{
  "model": "image classifier",
  "dataset": "histories of elementary cellular automata, time running down",
  "crop_scale_min": 1,
  "targets": ["rule"],
  "num_classes": 256,
  "norm": "layernorm",
  "fused_qkv": true,
  "qk_norm": true,
  "inner_norm": false,
  "widths": [96, 192, 384],
  "beta2": 0.999,
  "max_precond_dim": 1024,
  "epochs": 5.6,
  "decay_fraction": 0.3,
  "weight_decay": 0.05
}
Rows from block 2, named by matrix and row number. Rows with one number belong to one attention dimension. Each number is 500 + 50 x the weight over its row's rms, rounded and kept within 0 to 999. All counts start at 0. Numbers have three digits each. After the name is the row's rms in percent of the matrix's.
# v: window attention query, key and value (stacked) (model.blocks.2.attn.qkv.weight, 576x192, the v third), inputs 0-95
# proj: window attention output (model.blocks.2.attn.proj.weight, 192x192, transposed), outputs 0-95
v.16 102:559493490527470587525550461453433511467452401504532525498549561484452498523461563584486466501476477513504518472453438539483473574533478553499477549534417487503576514485528482474532467564484477433518547516467523528538551483507547440547450521533544517469400419524503537508548582489623506483
proj.16 109:473425525503500477505447506503487537544528497555568434480559487491527582500429464585513486519546517477465500548527594549508527372465477535436468453532664479511491496528463620524458551573503526452487460482532501412396419614545514523365529491513485431427538574484458477487436479519378465516
v.17 085:540503476485479420521468405641511519452368543568475476462537405409508520538528431429532563534459563497539397473554596501548417478602537462428478447487534491471513490451485445559536459401444567439507480514497478518546529551461511576494546455544456503548584511443509461517595456497535574438
proj.17 100:453477465406539497537555535413462465554543539493487460524478508579428444516560510554515361456510445529355505544510431503545502449476537487511543533538486553546544524513533508487463527575483447451440513428534492584528512427402503461466482447426450512491520513520484516515518532525530492532
v.18 104:602448493439436484439421503490511488504388449570499517500550523397471413518565529521487491464505499548557475472475504489563430529577475574530430464385446438537454599476540648515667479507420407457488597575488430456576532435557543579587425549494553519486552400524540601496538464516556499514
proj.18 103:419462510504524500552529542466448546560596537552615448487463460559485581506394496591462485542561479387482470495542512592505491382480528443424499545577658557517543450519483412472444495560548630501514434404587450517410453599477515521383538463441466432494506570515466413474449480555461507499
v.19 151:571507537484493464491590614567517482482545617456502393489435530559493451425562531467429563472479553476489527548529517507547534472490462596453375430533427503493483439448424513507555520541527495464526588456659535473549544417507471483508455490476469525500479533492473471484572546538417491581
proj.19 119:465510491512577518541489430498429560456456523477455558496444535452485522512432497505514524500570493509666428419482488545475441560572522449468576532439602554418588546579438417508536513473491482544449510529489513487550457568579498486598496573552525451540569569497557552491610530570571546511
v.20 104:528541549429522551464515563444444540589586599449467433524459476578508406498450517510399530469506471541492530489504474471481508442467480481501597500449433525491481475483500566528552469394604504579564595495478491380472394460481445464421516467473579455455527533487480585474494581525462520496
proj.20 101:436538525548471400432484453547471527460493448518505626523552531419551548486399474524497577485537461439546565443488478511462520588571519513497481526470521520439551531527488492513514478516539500574473510515479510479445584597582512478587402587551522558544511525493496505500489540456503535455
v.21 073:473499536488528438521478502505492513518474493413479549478495495480514527571515425560487549494509522469550516501492564498575515478594601566491509443459424492489412549484535437550665398475436495537496425516447485479444473481520520637560351534501531567522553593503504622448416495476533546521
proj.21 082:513444445472492494477551575415589387513522537593488450568385493530535440514484549522451443537468500521366462521497391570395483591460414455575489519578555528523533455447546472457422474533535558525484568485492384568579553543416534486479529504395514464536533470612472388496548504499512496401
v.22 082:521508531584480547456478421437598442485571526501468488539536541492482515399586550415478470508462509493411564439552434552463531587492530490460435466450432478528481528552478705573429574469508510501445476502534563519519497455487511466543466406443551454462446549599510544524573523463504475526
proj.22 095:441470497541526458583593543555374579475511539448589509495457547435539541485411496487537588543540570472651483463475565515585489422509507448469522537465609530471514507541492340448565509508501528562576509469542475480512449558540400579515559474570532426531500532428463535519453490459475529538
v.23 075:490544373581474538559539502489439563439505552431468491449543507542536553522514544546549502460540517501535569503449523529420484548423505485477458542433442513478524419464554525501452516383469398493558422470442514585497448499458557506541417452468477490479562509519484455506560447433440523567
proj.23 090:500519593575445560409425551459595509573501441564571536496541486564509534477408462496542501494437580490521457437508604458448480463569441560541535500562473484518450484490595497570489470569475593531539538670456454405486519461576490555489511567525534506440447482464491531557480542559558523501
v.24 074:454470527487488498520472522475532438534442453558537500450550379387416448505439452503485526501483536577558439525427489430462542560557561591473507567500496500527525549393559497452464438533560367466543552457455428475480522535587488493572531447514516490411572483494458581608411501488592585580
proj.24 084:544574529468472484488471482483560552550572504543529541529509541582489529521533515519502520508601503452391498562557531572424498431473393506482511404563410510538398439498557527483506486465480642432440504544592460537528420510462527501395494528410476580533525460570516478423483497516452435440
v.25 106:544578548456470504419523516403453479505543495489529503565547498553480468501498546581490509447477492490499543543538500587517447527568511532565568499440422486512588462403593441492628484545466428552425524561524467608507414502504541567469480552549439507461476470456415550401447581572498538521
proj.25 111:467438532468475432583534463464456565437538474504500424425550386464529540549466459487543459496479454534610396451450478493530471412447553443515433550496556528518477537499480532515436532474525450430572440455461565432420516471529453447483496444491519439444531506506517476580453429457472503474
v.26 089:506446417479517499452484421501414516524532369545456491616516538508526480516496456453472383419521481488514489525451543509572538558464575446537534610504569548577479588554548521577421536427494488541473424565465533549538439545443502543593469560509582494523432432501572575437484530561450516431
proj.26 094:513460475506442461514497567484642424426550563554551491490559513446536433480500575501572557559485533495477467468476457521434469474403497483557534460523577371484404591493508473506573446525592507461522539349483479436444517446551539482450419424544456529415564560596466466532446417451460475461
v.27 095:493498549610507543527564492440496596474423532448472526487509514555504414560493522540441442485462416514551500510546481531475519552563482544533506530402461535512578498509477375467432498508477460419490608463441499513499507437499449440426520534523471575442434453499481438550514574510543553496
proj.27 098:498520512434511507495445488506472440540513413586480539414591534517512570440395489553520549455506500429449491481506522495487516409467528454411461454569576505527513475448471622526503514519508533499403431501487516465374497562552634495503506471558511464531523588400474392449521462570416519535
v.28 104:558599516471475536494501534516565534585520477558499470438422496603431525511477393447584433545523537511496495561523487473464470495471433409472454460457630493516539485601507547547530558509522461499592529493533605413577455432543469500514541596514578418470447338529495486498559509490428447536
proj.28 102:500476523555565423512412433604474551438475563466489597498570578392552429490507610456469620526549496420601539438489507547535454536489488574534467533486478498493444533457471446482555411527575551491468449480556479481504487592507558530527420496527492509514608555532561505535500454526531467442
v.29 080:523523571534540600566554523477472499555510533471501499436495515580536559595525413439490551536499476602581479478501445458540527523507488562437431548494502451426566420508442460585479422514562405516542489483426446400402551490446440532524462451457529510505479495535498459585594500425520466456
proj.29 097:520491540482502498464404512480516430515513461556458569520562562530525541421445495567489467461536564410372542582569540517399475489495453606449522413594498503532515524472570653528460439587419521470406465580478509475553478551542596541477527519550481507435564546484493545483519540565437473512